{
  "image_size": 32,
  "crop_scale_min": 1,
  "encoder_kernel_size": 5,
  "decoder_norm": "batchnorm",
  "shampoo_beta": 0.95,
  "decay_fraction": 0.4
}
Rows from block 3 of the encoder of a small image VQ-VAE, named by matrix and row number. Rows with one number belong to one channel. Each number is 128 + 32 x the weight over its row's rms, rounded and kept within 0 to 255. All counts start at 0. After the name is the row's rms in percent of the matrix's.
Before each channel's rows are labels from the 100 images, of 14848, where the channel reaches its highest value: "patch colour" is the nearest of a few named colours to the mean colour under the peak. Only what is clearly more common there than usual is listed. The data: gratings and oriented noise at many angles and scales. In brackets: how many of the 100.
# convs0: expand 5x5 conv (encoder.blocks.3.convs.0.weight, 192x48x5x5, each kernel summed), inputs 0-47
# convs1: project pointwise conv (encoder.blocks.3.convs.1.weight, 48x192x1x1, transposed), outputs 0-47

patch colour: brown (49)
convs0.84 039 [166  66 157 141 109 109 117 103 160 110 165 104 110 110  85  63 106 215 141 107  99 142 148 162  74 142 146 109 144 100 125 134 168 157 123 129 118 107  71 138 201 126 119 147 165 127 152  97]
convs1.84 117 [142 140  83 138  99 126  49 139  86 188 182 175 122 142 188 101 126 128  80 123 136 172 104 151 140 121  63 175 118 164 144 126 159 108 122 127 152  93 113 134 121 163  90  92  97 164 150 105]

patch colour: cyan (26)
convs0.67 101 [152  91 129 109 175 106 119 128 146 163 172 178  96  82  54 122 167 108  75 147 141 127 150 131  99 139 170 114 135 146 142 180 141  56 131 182 168 129  79  96  96 143 116  86  99 123 145 120]
convs1.67 120 [144 129 128 113 157 129 176 122 149  89 134 162 132 101  95 171 144 128 143 104 111  37 126 184 164 131 135 125 156  87 117 169 108 151 143 156  57 145  81 132 121 136 172  39 142 137 147 121]

patch colour: brown (39)
convs0.139 122 [104  82  80 119  76 197 138  89  79 114 163 165 119 122 124  59 106 146 104 149 137 134 135 120 157 156 138 127  97 168 129 146 126  45 154 161 137 162 182 176 125 115 109 128 109 100 140 165]
convs1.139 089 [114  86 122 135 109 120 123 143  86 131 191 101 124 148 169 132 125 130 148 113 131  72 132 201 124 127 113 185 144 186 106 109 187 118 101 138 218  65 114 151 128  93 129 150 125 169 125 135]

patch colour: cyan (49)
convs0.137 060 [144 142  98 110 152 129 151 109  64  87 175 116 112  99 137  47 162  97 119 123 110 113 101 231 114 157 121  98  98 143 135 194  97 100 114 143 124 133 132 148 152 176 117 119 136 102 149 170]
convs1.137 084 [130  73 150 109 154  85  93 147 169  83 154 100 133  84 189 129 104 127 125  99 174 168 173 133 122  82 185 120 107 110 115 169 149 104 129 125  96 176 160 135 121 154 116  54 171 119 116 161]

patch colour: brown (45); black (35)
convs0.94 049 [137 126 158 170  91 102 110 122 168 148 105  97 164 156 174 127 106 135 136 128 114 148 183 174  61 100  97  59 145  99 115 105 157 201 104  87 134  63 114 107 113 128 151 113 139 107 108 172]
convs1.94 124 [212 160 103 136 139 111 140 130  85 139 137 123  95 168 124 118 135 109 162  59 111 140 120 146 171  80 124 175 123  90 169 131 193 130  83  66 144 125 107 116 132 124  73 123 109 133 186 102]

patch colour: brown (29)
convs0.15 073 [149 138  79 113 119 111 106 133 155 139 119 110  54 160 121 142 167 101 117 146  81 195 116 140 133 113 142 174 191 108 163 152 108 127  96  91 179 120  67  90 181 135 154  81 170 147 122 115]
convs1.15 075 [ 92 163 108 134 115 151 120 108 137 116 167 115 138 106 131 109 131  97 123 129 130   0 152 107 119 106 112 100 125  46 119 117 141 101 130 141 198  88 134 205 111 136 109 138 126 140 111 132]

patch colour: cyan (41); black (28)
convs0.82 134 [ 81  86 108 142  90 179  86 125 119 125 107 160 159 127 103  88 115 168  98 123 143 137 161 143 152 136 100 180  69 125  40 160 110  86 155 119 148 158 145 154 121 138  75 122 168 145 163 173]
convs1.82 141 [110  87 118 127 105 139  80 128 125  95  57 138 138  97 157 108 143 132  96 135 103  50 113 167 123 125 122  86 115 120 118 119  81  91 117 125 234  94 115 163 101 159 110 105 113  76 118 112]

patch colour: brown (28)
convs0.149 076 [117 146  57 105  96 151 151 143 137 160 135 178 108  85 130  65 140 129 132 158 146 118 100 125  64 163 135 131  77 129 132 172  90  95 196 178 138 165 155 150 108 127 116  85 101 110  93 170]
convs1.149 102 [102  50 106 146 120  95 124 110 130 101 147 100 119 163 124 103 111  91 117  95 109  50 124 164  91  98 138 123 106 104 117 105 148 131 121 132 205  35 116 177 132 140 129 179 137 101 110 128]

patch colour: brown (30)
convs0.95 091 [156  70 103 139 117 169 117 130 101 100 108 128 129 135 142 134 102 150  78 159 165 111 134 154 183 148 128 103  60 144 112 133 137  79 177 107 158 196 176 118  70  98  97 154 178 109  85 122]
convs1.95 089 [146 131 159 143 140 146 141 161 164 112 255 155 135 152 161 129 138 129 152 109 142  62 143 158 147 140 152 133 139 114 155 143 111 149 141 133 153 101 135 148 143 200 134 208 144 140 165 150]

patch colour: cyan (32); green (29)
convs0.75 127 [233 114 125 105 197 142 101 137 120 124 115 117 125  77 100 147 124  88  85 139 212 125 118 119 144 124 154 137 153 135 120  76 127 161 161  74 127 137 168 104  99  95 129 109 171 119 142 104]
convs1.75 105 [129 178 142 169 138 120  91 151  98 149  17 139 129 131 160 133 117 124 143 176 154 105 151 221 125 138  93 123 142 150 188 116 128 163 136 140 184 136 156 156 153 129 131 144 146 166 133 141]

patch colour: cyan (25)
convs0.56 122 [ 87 152 143 162 187  72 156 193 162 178 170 122  91  99  94 178 143  82 151 116 154 111 118  92 135  83 173 153 134 107  96 107 142 179  99 143 124 125 112 106 162 105 125 143  79 107 100 107]
convs1.56 090 [113 146 126 165 125 129 136 159  91 182  40 123 153 138 138 102 122 138 164 155 153  98 153 246 134 158 159 150 145  66 155 129 133 139 117 166 155 161 131 103 162 154 141 132 151 127 149 141]

patch colour: brown (42)
convs0.144 099 [ 96 184 129 149  92 113 149 161 157 159  84 115 137 209 186 120 157  65 163 123  84 171  83  86 111 136 112 111 108 134 126 106 107 111 136 122 128 150  95 157 164 124 130 169 110 134  57 108]
convs1.144 094 [145 122 158 143 140 140 143 161 126 209  69 139 168 163 142 201 142 154 142 153 131  89 144 189 148 159 173 151 144 105 157 147 177 150 146 145 179  95 107 129 149 161 149 103 143 185 150 147]